From a checkpoint of a small sound classifier: 7200 steps.
Rows from block 4, named by matrix and row number. Rows with one number belong to one attention dimension. Each number is 500 + 40 x the weight over its row's rms, rounded and kept within 0 to 999. All counts start at 0. Numbers have three digits each. After the name is the row's rms in percent of the matrix's.
# q: attention query (model.blocks.4.attn.q.weight, 384x384), inputs 0-76
# k: attention key (model.blocks.4.attn.k.weight, 384x384), inputs 0-76
q.52 078:500579500500500500426500500432500500500500627500380500500500500500435500500500500500500500377396500500500568587440500500500500600500500500500560500500500500500500500500500367500500412500500500500500414500500500500500500500500500500
q.53 094:393425500551562500500500500535500500562573500500500446500500457500500500500500408500500500500500500500449500500500545500431437500576452500500500500500454567607500500500500560500500612500500500500500586580500394500566579500550500445
q.54 101:500500407500442500596500500500500500451500398606500500386403500554500500556500568500500551500500500566500500500500500500500500500443500574500500500500500500500500500500500500500500500500500500500500500500500500448500550500500500500
q.55 083:500500587500440500500500500500500500500500500500500402500500500500500500500500500438500454346500500500500500574500500433432500500447500500500500500500500454500500500405500387500500382500500500500500408415500500500500500500500433500
q.56 105:558500500500500500500500567500500500427500449500500362500500500428500546500500500500500500441500609551500500500500500500460588406500500471500500628500500500500391500500500560454500500454500500412457500464563500500462500500500442542
q.57 080:500500574500500445401500500500500500591500500500500500500500500500500393500500421500500500500500430500500500500574500500414500500620431500500500500500500500500500500500500500500500500500500567500606500500500552500449500421575500400
q.58 102:500500500428615500500500500560500500549500500500500500500500500500432423432564431500440500500500540425554560500500441500551500590500500500500500550401399436566500500431442500500500500500500500500500500500439630500500500451500567500
q.59 089:500500500500500500500500500500500500500429500500588500451500500500500418500573500500500500500558500500500500500500500560500500500500500455500500500500500500500500500500500420500500593500500500500576500500439563500500500500500500500
q.60 089:500565500552403459500500500500500500500440500500500500451500500500500563500500500452500620500500449500500500500500500500500500368500500500500500500500500500500500500500500500500500500500500555500500500500500500500500500500500453500
q.61 095:435500437500500500500500500500500578500500447500500564500392500558500500562500569500582552649500359500500500446557500500500422401500500500500445500450500500500500500500500557500500500500500500564542550500597500500500597452500580460
q.62 094:500576500500500500500446500500500500466500548500500500443577500500500500391500500421416500500500500500500581415459562500500500500500500423562500500442500500500500579500500500500500500500500500500500570500500446579573500500500414500
q.63 106:500500431558500500500500500500431500500500500460442546564436500500500500584500500591540599500500500500500500500500500500500462500500562592500500454547500500500588438500500500500500459500500448500500500500549500500500441500500586500
q.64 094:500411500500500500500436500500500500432500500566500500500500500500500500500500500500500596412500500500500500448500500555500455441500428500500389500582408500436500500500500500554500542391500416500500500545561500500500500500500500500
q.65 113:500434500500585500500421500500500538453458500563556598410500500500500473500500500500500500500556421500500500500500537500500450500500457500500500445500500433432500547500500500581545500500458500500500539596456500500500500592460500567
q.66 094:583441500500500500445500500500420500429500500576500500500500500500500500500447573500500577405500500500500552427500500500500500434551500500570542500500500500500500437552500500558500500400500381575500500551500500415500500608500500560
q.67 116:570500546500500500382500500540500500438420578500500446500592580462500500532500500452500567500500569458500500500500466545500500578500500424500500448500538500426500500449500500356600543500500552500500544500450500500553437434500500500
q.68 096:500500500500500500500500551357500500500500500567500500411500500589500500500500379562500422580438500500500500500562606500500500500500500500500500500500500500500500500573500500500500500549561500500500500500500500500500617500500547500
q.69 098:436553500500500500500604500500549500500500500500500500500500500557500500500500535500500500500500500500500583500500403500575595500554500574500581500500500500556500500500500500500500422500500500500500500500545500500500500500500420500
q.70 102:421500431597398500500563500500394413558582500500500500500500548431435549500435500443445500500388556500500500500381469500500500500500547500500500500500500500500500500500590500500500500500545500500500500450500411500500500500500440424
q.71 116:500500500500500500447500500564469500440453562500500500461500539438454450500500500500500500539500500445500448500500566500500406588500500500500500442500500413500500541420500582456562559500500598500446546567434500500585430500500538500
q.72 095:500500547500500500500500500500500500434458500500500449500500500500500500500500500500500433500500500500565414500500541413500500589574500500444450555431500500500500500500414500500500500605500551500500575500380559500555555500500443500
q.73 120:601535500441500500500500500500500500500467500500500500548500500602500500500554500500500500429500500566559547500566459463565500462500500433500557500500500561500500500500423500500500452500500500500547500436500549500427500550462546500
q.74 115:500553500500500500458547577455500500500500500500500562433500500416449409449500500500500420500500562500425566500580592500500500589500500500500500500500500500500593500500500549500500580628546544417436500500541500500500528500500427500
q.75 092:593597500500500500564500584428500561500455500569433500500500500558500416500549413547500500500500500547500500570610592500500500500500500437500500500500500500455560411448449500500500500500427500500500500500500589500500575564500553500
q.76 100:500500500500500500500500500500500500500573500500500500626500455569571579500437500500452500500500423500500445457415500500500500438571500442500500591442500500599379432500500500500500500500500500569444429449500500436500500500548425500
q.77 091:560500555500500413500500500500500500500430500568500500500500410569500500500549500500500500549500436500500445564500500500500500591558378500500500446500500420500573500500500544500576500500500500500500593500500555500500500500500569500
q.78 086:500500500500500581571500500500500500500565500500500500463500500500500445500500500500500416500604500500500563500500500500500500419425500500500500500500500500552500500500500500500500437500500500500500500432552500500555500500500500500
q.79 119:434500453576500500535443440500449500500540561537560542500500500431423576500423500500500500500500464500500500451382500540432500500500500500500500500552443447500500500500500500500500500500500439456433500500500396457547500500540500500
q.80 101:500500500540568500500561500624587500500500500500555500500556500369500500500500434500500500500453500430500429579500500580434500441552500500500500500500500453500500500537500500500500557588536500500500500551500442500500430500500500500
q.81 102:443500447500500500593500500500500441500569430500500580500500500500500583500500602500585500500500556500500563450500442550500564446391500542500582442594500451500442500562500500560500500500500427500500449500567500500441500500500500500
q.82 100:393500500500442500500593500500500500573551500500500500500500500500444500500500500500572440554500500500500500500500500500500556500437541500431500500500500500500500500500556500500398500500500500500500452427606447500500500500500500466
q.83 087:549500500500500408500500500500500500500500500563500557500500500500500500500500552500500500500500500500625567500500500500500500500500442590500500500500500500564441408442500500595500500500500500500500566591442500500500500500500500500
q.84 101:500500500500500460430500500500500500642500500379455421500442558500500500543500425500500500434464500500500500500500330538500564412500539500452500460500559547500500500500500500500500500443439500578556500416500500500500500500500538445
q.85 100:500419500556500440396500448580500500500500500500500424500500500500500559561500500500500500442500500500500500457500435555500500500500500500500500500500550500500500585558500500500500500430500500500500566500500500500500415500500500460
q.86 098:567591500500414500409618500500500500557500500500438415500500544500500500595500500500500567500500576500500560500500416500500590500500500500437583500500582581500500453500583500383500435500500500500500500431500500500500500500553500500
q.87 111:500500500500500500574456500500451500500500500566450396548500438500500592561500423570386500454500500500500456500444500500500500433500425500500454583454402562500384424500500500438500500500500500500500545500500500500500589500500548450
q.88 103:500500500500546545500559500500500500537500500500438500500500500452500500450500439500453450587500566500432570500596500500500605500500552535500500555500500500465500500500500595500500500584548500500432500500500500500500500468550460500
q.89 117:500584454557460500500536542500500500500500500443438451500500500500500500500500500500542500500500542500500500500500417500432500500500589500412585570500500544500500463500500406435468451500500500500548408404500500500500547543500459500
q.90 107:456409500500500500500500500500500500500500500500604618432500500558500500437500565415561500500500430500500500500500548500500444500500451500500500433500500500500500594500500500603500565500500500540500500500500500500500500550449500543
q.91 099:452500500500575500500500436500500500500500500500500579426500500500588565500500621441538426500500500500500500500500500500500567500438500500582500500500500444500500500500500398573429500500448500588500413500500500500451500500500500622
q.92 104:500465565500500500500500500500500500584500500500435406500500408500541500580500340563500500500500500500419439500500500500500500500538500500452500500426500556500564500500500500413435500500500500460500500500547500500500500411595541393
q.93 123:408500422500500500538538500500500500454500445500500500570500558500500500500500500436500538500500500500500500500427500500500500500453500500500563500500500500500500500423558500500500500414500457552500500437500423500500500500394500500
q.94 122:535500500500558550580500556437500500425500532500500500500500474563500500455500500500500552500500500457500447500500587500500442563500500433500500569500438500500500500500500439456500500500500500500500500500500500562562500500500500500
q.95 085:564564500500500500432500500500500500570500453500500500500500500500500388500500404552500500594606500500500500576550500500500500567500500500432500500417500500500619500500500552500500500500500575403500500439500568500500500500556500500
q.96 103:500500500500500591500500500500500500422500500500500500552500396500500500627500500618500598500589500500500500548500424500500577500500565500500500420500500500450565500500572437454500500500458466500500457500500500500452500403500566454
q.97 095:500500500500500500500500500500500500500500500565586567500500500500500500431500578500500399500596434452576500500500500500555500500500500555428500500500428446500500500500561500500500500500500500437500500565394500500500500500436500448
q.98 091:576500553500500563500586500500556500595500425588500500500500500500581500500559500553500500500500500500500500578500451500500610500500500500500500582500500597500500373500438500500500500613500454436500500552500500500500500500500585500
q.99 101:500500450500417500500547500500442500500500568500500500500556443500500500500500410540500500561500585430456500500576581500500560500588500564406552500500500554500500500500500590457423500605500500421500635500500500500500500500500500500
q.100 110:500500572441500500500500557500590500500426500500500500455500500500557500414500500404449500500540500500500534500500500500500500453500375500546500500441563453500371500500500500500500500500500500585500500500445547500500500500463500500
q.101 110:423500384466500500537500500500559500500436500500500556500449435500500500551538568500500593500552419500500500500554500455551500500408455550439500500500500500500500500440500500500459500428449500500500500500447500500553500500416500500
q.102 106:500500429500442500500500500500500500559500500546390434449431500553500500585500404500415577427500500500408553500500500500428500500500500500500573592500500549544500409500500576500500500563500433500536500500500500500500500500500606500
q.103 097:500500500500500500420500500500500500636500500500500500500500500500500444500500500420500500550500500500559500500500500500580500579500500556500500500500500500569500500500500500435500388500500500500500407444542500500500500500500500500
q.104 104:500500500409500500500500562500552500500500500500500500500500500546500500500608500543429500500601500568548500500500500500500577500500422500500500500500571500500500500500500500500500500443500500428558500500500632601449500500500500500
q.105 099:500500560500500500588396566557500500500543500500549500500500500500500500500500500500451500500500500500500447427417437579500500500543500500500500500500430446500500500500500500606500500455544500500500500561500500380500500500543444500
q.106 111:454422365500500500500500500427500500424446500544500500500500500500462500500500500444552500500500500447500548549500500446566422500442500500500500500500500438500500500461500500500457500542500500500500536543430500553548500500417500500
q.107 098:500591500500500500500500500500422500500500500500500500500500500608500500581500500500500500500500500500500593500500442562500500500500500500441578500500500500500500369500500500500500500500500500418587500555500500500500500538500574500
q.108 108:444500500500465500500500500500457500500500500555500500549549424460500392500500500500537500500500500500500500500500500384574500568500500500447500448548405500451587500500500545411442441500500500500500544440500500559500500431500572500
q.109 108:500446558450500500429500500419500500500500500500500415445500500500500500500500417500392500416420500500500545577500500427500500500465500500546500500500500500500442500500500500500500500585500500500500500448500500621500500500500548538
q.110 098:500500500562500500500500500500500466500500549560500500500500500500500614500402579500500500500456440500500500427416422500404500457572559430500500500500500500500562450567500426584500500500500500554500500543500455429590500500573449500
q.111 078:500438424500500561500566500500500430500500447500500561500500500500500500580500500500500610500500500500500500500500424500500500500500500500500500500500500500500500500610500329500500500500500500500500365500500500500578500500500500606
q.112 105:500500500500454500573500454500500500500500500500500448500500572500500500454464500457405500454425500500439500500402446500500416416588500428500500541548500542500390500500500557500573500500538500595557500500500456500500500500500500500
q.113 119:500500500500500500558500562500500542444463500500500500451500466425500500443546500500500500548552500439500500500500550542398551444500500500500500602415500500500441500500500533500444570552551500452443582578500544439500579500500500500
q.114 099:500500500447500556500423566500500500439500500500500500439441500500500500556500500560500608432500500588500500500551500584500500596500500532500500500500566500396574500572500500451500500437440500500500500418565560500459500405398500500
q.115 087:500500500500500421500500500500500500500500500500500500500500500500500500430500500500500411591500500411500500500585658500500500500500411500500500500500500500500500500422500500500432500500545500553500648581500500500500500500500500415
q.116 100:565500500500500500421500500500500571500500500500500445500500624404500500500500425500379500500500500500500500500500500540500500500500500448500500579500500500500428552548500500437550500500500553500500500500500500500500500500500500500
q.117 111:448500461555500500500500500500420426500548500500500500542500500500500551599448552572565500500500500500500461500500439500459500500500602500500500500577500500500549578500500500500500500500569500500500500500554456500500500500562500432
q.118 085:435500413500500417500403500581500500500500500500500500500438500604500500500500500422500573500500500500371500500500500500500500389500500500580500500500500500500500595500565500500500500500500500600500500500500500420500500500500433556
q.119 125:453464460500500560500500581500500500500500500462500500500500500500500500500500562500500500500500500554548448537545500432555500542419500500558424500538500500500551605500543443435500456438500562500455459451536500500440500500500413500
q.120 109:500500426602500435500500500500500500500500500500500500500440500500500500500437556500500571500500500500500500500411500500465500500534559500618415500500431439500500500542500500545554500500500500500500424500500430500500500569551500500
q.121 122:574500500500500500500500408500500551500455500500500500500500559431544500500500424440500440449404500439500500500500500529500532500500500500435533598500570500437500546500500500500500500550500538500454500500500500500500500500500597547
q.122 111:500500545500591500423500451500438500662500592500500569585500500500566500500500500500500396500500500500500500500500500500500500575500500600419447500500500468500575500500500452579500500587500500500453465500424500454500500500500500500
q.123 103:542500596500553570500500500500500500500500500408500500500500584500500500500500500500500500500553500500500500500500500500500500500500500500500500500444608500500500500500500500500500500570500567500500500500550500603500500500589500500
q.124 092:500500434500500557500500500500500462426500500500500500500431572500500500500500576549500589500589500500500500500500442448546500430500500500608423430500500500444500500500440500500500500432500500500500500431500500657500500500500500614
q.125 117:581500500500500559500500500500500461500500500552500500572500500500500500434557455545428467500500500568579584500500500500500554500559500500500500500500500500500500570500437500500500533500578500432500554500543500500500460500437500500
q.126 081:500500500567500409594500500586500500500500550456500500551500500500500500413500500441500368500500500428425388500403500500500500500500500500500500559500500500500500403500500500500500432500589500500500611500500500403500500500500500406
q.127 092:500500500500500500500500562500427436500500557357413500500435581612500500500440500439500500551500563563500500500500500500500416500500500500556500500500500500585500547500500500500567500421500551574500368450569500420557500500500384500
q.128 092:586500500500500500443500500500500448452500500500399500453500500500500500500500416500409591388447557571500500500500500500500500500500500500500500500500500500419500586500500575500500500500554500500500500423500500568500447500500500500
q.129 095:500500500500500500574500500434500500577500555500500500500500500500500500500500500500500500500500500500500500577500547500500462500558580500500500500411500500500500500500456500691500500500583500500500500500500500449500582500500500500
q.130 085:500500500500500423500372500500500500500500500500500439500500500500438500500500500500500500500500571500500500563500500500500500428500500615500500500500500558500500409500500500500590500500500500438553500500500500500500500500500500500
q.131 084:500500560500589500500500583500500597589500500500500500500411500500500500500500500500500500372500421500500500500500500500500500500561500500500425500393500500500500500500500500658500586569500500500500500500500500500500602452500417500
q.132 082:500500500500500500500558500419575500612437500500568500500581594500500500500500500500500500500422500500500576584500500500500500500500500500378500500500500500500500422500500500500500425500500500500546500500500500554500500417405500500
q.133 087:500500500500500500500500597500579500553437500500452415500500500616500500419500500500417428500500500500500430571555500500500450410554500500500428500429500500500412500500500500583500500500500500411563500500500500500500611500500446406
q.134 084:500500414500558500500591500500500500441428500500603500500593500500500500500500500446500456610500500500568500500500605500500500575500415500445500426563500500500500560500500500500422500500500500575435500500500593500500500500500500500
k.52 199:583526500500500527500453500558500446471459500500464500472500558450500500500460500420500500424461562500462500500443500526500579471440481500500500546500500500466421552458554500500566500542545535537446500500474464471500427546500457552
k.53 095:440500449568500500500500583500500500500500500455500500500500500500500407500500549548500500575594500579442442421557500500500500500500500500500500440500622500500443500500454564500500500397392500500500500500500500578500500500437500547
k.54 108:500500500571500500449447500560392500454500500500500500581599500500500500467500500427459462553397622500500500500500594437500500555450500448545500500553500500500500500500450500428500500500500598500425539500552500549500500500500500500
k.55 100:500500415438500500500446500558500500500425441500500593424500500500500500500573500500500422500500500500500500500563582558500500453435417500500500500421500500500500500500500500500533500500448500500500500582415500500447500500500500500
k.56 075:500500554500397500500500500500500429500500500419418500500410500414581500500410500500435500500500613500500500500606500500500500500500500500500500500567500500414500500500602566500399500500500563500500500500500500500500500500553500500
k.57 093:500500420500450500500500500500500500500442500618500500500500500500500558500500443500500597500500500536500500429563560562570500571433500500500500500500500500500500500568500500597500500500443500561500500500500531500500500583354500500
k.58 094:565549500435500500500500500500546453455423500500559500500500500500500500542500500500553569422500500500500550500500444552500500500500500500500500565548500579500500540500500500500550500593500450500500500500500500500500500500500554500
k.59 083:500500441500500500500613500500500500421500500500500500576500500500500500612500583500595562587500500500619500500500500500618500500500500500500500423579500500426500566442500500500500389388500417500500500453560500500500500500500623500
k.60 098:447500500500556500500500500500440500563535500434500500500500500500500500500500500572500500551586500500500450565569586500500500500500500500500449424500500459500500415500500500423432500440500557451459562500500500500500559382500411500
k.61 105:403500500500557500500500500500554577500500565447500447500580500500414435446557500500500500500555500450500500500500567445500500555500589500500500500500500403545500419500419500500500500459500500500500468572426500500588555500500435500
k.62 087:500383500543617500500500500500500500500500500500500500594500500500500500610447500500601500500569386500500500500500390500500500500500500500500500500500500500500590500500500500500500500500500500500500424500500500425416500500546500500
k.63 081:500500609500500500500500500500500430500500424500602355500500500500500577500500614548500422500500408557605500570500500500500500500500500375592407500500500563430500500500500500500500500416500500552500500500500500500500572500500500557
k.64 099:557500437500430500500421544500500500415500400597500500401500500500500576500500500539500500500500500500500500500575557500459500431451413500500500500500500500447500500500500500500500500500500500500500583500500500500426500500500500500
k.65 108:500500586418500500500443588500555582500500500500634500448532500500500500436631550500455432500500500500543448500500574500500455451500500465500500500441440405439500500500432500500593568410447500500432500573500558500500500500500500500
k.66 108:500451444500500500551443407500500446500500420565500500549500539500500500500453557500554569407470500500425572462452500500453500361410500500500500500500500500430500500500565454534573500500500500500500566545500437410500500500500434500
k.67 119:556545586500500446500464500554500430500411500458500500500500500500455423500448500409500540500500500500442500442500500500500500500537500500500500500500566500416415500500500558439543546500569570500426500500500500553500389500500453500
k.68 096:500500568500500429500500500500500553603500500500500500500500421570500500500500500500456500500599420500500465500500644500500500579569564500500500500500452445549569541500500500500500591500500500500500500583500500500500604500500500409
k.69 103:440500500500500500500567453500500454546500568397443500593500500576605566566500500588500500570500500500551500500500500500560500593500500500500500500561500567579500500500500500500412383500500500500500500500585500500500500460500575392
k.70 092:596500449616500500500500500500446396500500500500500500500500500500500500558428500582548500579454555500500500500500500500500574500500500500500500552500544500500500500455664500500500432561601549453500500416500428500500500500500500500
k.71 114:572539537500437456500500618580500500428500500500500437408500500500500443458500500500450500452500500500500435440500581500500500500500500414576500500500500425414433500500500546420555560459500582435435578500500500566500500500450459500
k.72 091:500563582440500454500500444500500500562500553500500500500500500500500452429500500500421421500554500500620440439500438500500500500575570441500500500500419441500500500585376500500500500500500500500500500553423500500545551500500500500
k.73 088:429500500430500500500500387500500500500500500500500500500500500500500500500500583500500500439500413500583500438396500564555418500500500500500500500564500500500500500500437458500500447500500413500500423554420566500500500500500500500
k.74 109:448500541592500500500561500500439538500500500500460500500454500500500500447500500451500500547500441500423434409500500556500500551500628500500461500500500433500500538566453500458500566500500500500500500500500500542500500500500500441
k.75 096:430500500500500426500500500500500581500500500500583563500500594500500430500500500452500500500500393500537564429412500567500393570500555500500500500500429452558500500500440500559500556500441428571500500500500551566500500500438500500
k.76 094:500410500500438615500500403500500500500580576500500430593500500598500500500500500500500453500500500500500375563447398500500500500500500500500500500500621561500500500439500500559500443500500500500500500452500500444564500500673500500
k.77 091:500500500500500500500500583592500500500500500577558500500500500500437500500500500500500500581500431500612500500500500500500441500606500448556500500500395419500500500558500500500561500424500500500500500546500500500381500374500500500
k.78 101:394558444353500500500500500438500649500500500442500500500500500555500500500571500500500500500543500500537500500500452500500449500500547500458500500500500500601500500500500500500500500585500439580550448500500607500500500500500500500
k.79 089:500500436500500500500456500500416439500551500500500500500500438500500500500500500500500500500500584500500500562584607420500597441440434500500500559438500550500500500438621572500500434500557563500500545500500500400445500500500500500
k.80 104:500500500557500500500500589500500500457500500500500500500500459389500500500500500611500500556500500500500419558604500548500500460500500500500425554500584500500500500500500500500434500500500500448500500500500441500500500552500500588
k.81 096:500500418500500566500500500500500559500500414500500500500435500500500500500500500500568500545500548546500500547590500500500500500372500583500500500500561500500500500500500500500500500500500500500500500500500500500456500500500500500
k.82 089:500500386500500500500571500421500460577561500500377500500500500500500500550418500593500500617500500500500500500500500500500500555500500500439500500552500500581567583500500500381395500500553500500574500389619500500500500410500500500
k.83 092:500500500500500500500560431500500550546500433500500500500441445500500611500500571500500500500500500543567500500500500560500571500500500581500452500445500500414500500500500500500500563500432500417500500609500500500500500500500500500
k.84 089:500463569500500500438500500500500500500500500423424411500429500500547500563420427500500574500500500552500500500500379500500500500500500500500500500565500580500500500500500500500500500500500500544574500445500500500500434500610600500
k.85 105:553500500500500500409500500579500434500500500500500500500500500500500500557500439500500500500500500500432500500500500500500459500500500500547500500546599560500500500561500500500559456500554582500500500500552500500435500500500500452
k.86 106:500500500500500451454500415500500453500500500415450500500459579500500461500500500500500568500500500500500500500500384500569500594500580500427500556500574500500563500500500500500500500589500500500500500500500500534500411500500500438
k.87 110:558445500562500500500500412500500500500500500601500425550500429500500500500500500593500500500500500500500451592500500500500585426627500461500500500438500500500500500500500500500425500500500500422575580500500416500500500500578500500
k.88 114:500500549500534500500500500500500552564500500500500550560500573458579500500452500460500500500554418500398452392451452500500460500500605500500500500500629500500500500500500500558500570500500500500457500500500500500578449561500407443
k.89 124:500564411500500461459582444464500500500500500500500545500500500558500500568500500500559582500500532500500631574442439500500500500500500538449571554500452552578500442500500437500500455611576500579592430461430500500500500500535500500
k.90 114:558500500389500557500500500500556500500500456500500500444447500591500546500583500500500500500500559500552500500585567500500500500500425561500500500500500500500500500500500500500548500500500500452500500500500579500429500462464500500
k.91 103:536500500417592592500500500418500560500434428500500500537500557500500441500572551377500500500450500428500500500500500500500500500381425500500500500500628500500500500432500427500557453500500500613416500500445600500500419500500452500
k.92 091:500500500500500444421500500500500500500500592500500431500500416500500500500500500500500500562500500500500453564500500500500500500618500500500412500500420500554552500500500500574437500500570557500566500500500500500500500433571606431
k.93 109:565500433500430561500500500500500500444560500500500500500500439500500500500439500500500552500500579562500560551500500441500500500458500500500500500500420500500445500446544500424439425500500500500579500411500500561500500422500500575
k.94 114:500554442500538556545500500500500500409500539500500500414500460456432434429500500441550500500577500429555554552500593500500500500537500500554500605500434500500447446500446500500500500560500500500500500445434500555500500500500500612
k.95 092:500590500439500438500500500500556500500500500500545500500500500500500500500500412580500500500500500500500500500500500500554443576500500500550500500500454500545500452500417500500500566500500500500563500500500500500500500500500578500
k.96 107:500500583546500500373500500548500500500447500436449500500500500567537442571442565539555598500500457500500500583559446500450500500588500500563500500557590597500500500500500500500500500500500562460500562500500500500500500406500500500
k.97 123:465500534470500500435500446542543500541500500500500500500500500500500574500500572500500457500500464500500500570572500500571500500544463500500471500500500500500500417433548500548500461500500534500500619500439500500500586466500449500
k.98 091:500500596500500500500500500500500500547555427585500500500500380500548578560500500500434500500500500500584446564500500500500542432563500500500445500500575587500500390500500500500500564500500500385417500500500500500500500539548555420
k.99 099:500500571556500421500500435500407550500500500500500500500500500443500500500500396500500500500500500500500500500500500500556500458500500500500500500500500500545500500426500570419500500560500500500432563500500422500500500590500560441
k.100 111:500438556500500428500454500455500500500500441500579455500500500564566581406500500439500500500500500500500500500463431500434444446500500428552500535500500420500500500567500500500500549500500500589500500500500556500500500532500500568
k.101 101:423500422414500449500500500500389500449500500500500500500435500610500531546500563500548500500500500500569538500500500422500500500500437500500500452542417500500500500429500500426500500534442500550500500500430559500500500441500500626
k.102 103:500552437500445442548500500500442500500500539500500500500500500500418500587500410500451500434500500500431500500500431553500500433500500500500500500500500577550500500500500500500500571500500432500458500443500500500430500625500611500
k.103 090:500500399432500500500500500430429500500646500500419500619500500427500572500500500500500500500500500500577428500500500500621500500500500554500500500500500500551500500500500500500500500457500500500500445425500589500500500500500500500
k.104 085:500500500500500500447500500500500500500500406448500500500500500500500500500500500500444500570563551583577500569500500500500500500500411500548500500557500500500500500560500500413444500404500560415500554500500500500500500500500500500
k.105 097:500500500500442463500439451554500500500500500500568451500459500563500569500500500500500500500500500500500500500500500500500451455595500500556444500409500500500500500500500559500580500500500571500575500583444500411500500447500500418
k.106 107:500500431500556500578557500500500500448500535550500609500500547500500435428500500462557500420500559435584500450421500433500500553500500540500500500500410414445462500500500461500500500500542500559500500500398429547500500500500500652
k.107 110:447500500500422429500500425583500454500429444428500500500500500581500612591500500500500535500451500500500559576560450500500500441500500500500500500500500566559549424437500500440500500557452561500500500500500459445500500500556500500
k.108 113:500500424500500438500538500500414500500500500500500500500550500441500447500500435500564500570444500500500500500500574448619500553500562543500442500500419500500602562442572500452500500551500454500500500500500500586500500449460537500
k.109 097:500410597451500500500455500440500500500603500500500500429500500500500583428500426500421500391500440500562500500382500500500500500500447410544500500562445442500500500500500500500585500500500500500460440500500442568500500532500500500
k.110 082:500500500573500500500500500500500500540500595500500500500500500500500500500500500500500569423500500500500500500420440500500500500500561500500500459432500500500500500500500500599500456500563558596500410500500500403500500500500450500
k.111 096:500500500573591631500500500422500500573500500500444500500500500500500500500387500500500500500500445500500500415500500500404500500500500440500500500500500500500500500568500413621500500500500500500500424500500383425500500500500500500
k.112 107:574557500500500500500500500554563456500425500566500500500500556500422500443559500454398436500500555500500500500443551500500461500500544500500500547431500500500400500444500500500500500500500500500540436500500500500443500500500500500
k.113 120:500451540533542500500500500500500554500500500500500558500500500500550500438500452500500500500500500434467453500500500573433500394561434457500500554399500500500500565500448559547500500500500500500429500587500500442500500604563453500
k.114 077:500500500500381500500500500500500500435500591500500500500408500563571500585437500500500500563500442595500500500500500500500500553500500445500500500500500500500567500606500500500500500500500500500500500500500500550500500500500500500
k.115 097:446500500500500378500500500500500564438439500500500500553565500500455500421598500500500409500500585500500500553500551500573500500432427500500500500557500500500500556500500500407405500500500500500500560571500589500500500500557500500
k.116 099:500500570554536500500500500500500500500500500500500500569623500413500445500500406500432500500500500500436432435447500621440500500500569500500568500500554500500500500500450554500589563500500500378500500500500500500500500596500500397
k.117 092:500591500602500500566500500551500500500500554500500500500500500500403450500500543500500500500421500500419546500421555500500500500500568500500500500500500500500500500430566500548500423587500500500560435442589440500500500500500500437
k.118 105:500538413500500500568500500500500500500500538455500500500500598569412500500500500433500554500447500500500563500500457500500500500453500500500540500500453460500434500500500500500544500500559457591500418500548570500500500500500500583
k.119 100:500395450500500585500500554500500500500566500428447500551437500500500399500500500500500500564571500543500500500500500437500500500500500500500447449561500500500500616500500500500500500442500562500500500500500549500500500382449500570
k.120 081:500500500500559569625546500500500500500500500500500500500500500500500417500571500500500500500500500500402447500500500500452500500500593500575434500433500500500500500500500500649560500500500424500580500500500500500500500500500500500
k.121 116:500500500500536500500582500500559500500500568500500500500568553412500500429500421500500441459500500500500500421500542500500500500500500500500500500563551500500465544500500500556457574500500444443403500500500500500500416545420500500
k.122 125:500500570500500500500547430462500500571500542500500500569500500500549545500500500500500466500500500445500500500500500563464500500554563500500456500445500500500565445500500500554500500500500500437500500500500500455500500500500500433
k.123 091:500500624500500500500500432500500500500551500361500449500500500558562500500500449500500549500500500500500500500500500557500500400500500500500500500500645500552454500500500500421500500500500500500436500500500500587500500573641500500
k.124 105:500500500500566625500560500500500500500500500500452500500500500451500368500500590500559585500500500601568500500500500500500561500500500500500500500500549500500500500500500500500500500500500500500565500451556500605500500431500500574
k.125 093:500500566500500608500461500500500500500500428500500500500500500439500500500500500500500430500500500632500500555500500500500500456500439407500500500500554500500500500500439575500558500460500500395500500500500500442500444500500500500
k.126 106:500560500451500500500500500545594500500402500607500500591570545500500500538563500500500422500500500500441500500500500500500500500558500500500500500500500500500500443447500500500500500500500500450500549500500555500500500500500500366
k.127 099:500500500447500500562500564500385557500539500500500500500401500557500500500500500500570500552500579500449543420445456500405500500437500500556500500500500500500500500500500500500500500500500500578564391500584500431500500500500500573
k.128 098:500500431610451500587500454500450444500549500500500500500500500500500616536372500500500500453500500500500500500456500500500450500500500500500500500500500500500500566500500500556554500500500500500500500500500370500500500549529500500
k.129 083:500500549402500500500500500500500500500500568500500500500500500500500500500500500500500500500500397377500500500385441500500500500500606500500500419500500500500500392564500500500500500500500500500500420500500500591618500592500500500
k.130 083:577500500388500500500500500500500500572500405445500500500500500500500437500500500500421500500500500500500500500500583500500500500500500575500500500411500500500439500500407575500500441500572577500500500500500575500500500500500500500
k.131 076:500500599500500500500500500500500500500389500500500500500500500500500500500500500500500500425500500414500500500387432500574500500500500500500500432500500500500500500590453500599500500400500500500500500500500500500574500500500500500
k.132 102:500462500500500500500500500500500548500553433500500500423500500500500500399500500436500437500500500500500500427432566500500500500500450500418500465500434500500500396500500579500500500423500500500500500500440500551500500500500500553
k.133 099:500500500441500500500500500500500500500500500453500500455500592500500500399500500500500500500500500431559500500438500500578444500500500500500500500449500500500500443563379500500500500500424500500500500500500500500546500573500500500
k.134 090:425500500550500443439557500500500500436584500500563599500500500500500436420500500500559431500500596500500565392500500500425500541447500500414448500500397454371556500500592500500500500500500500500444500500500500500500500419500500500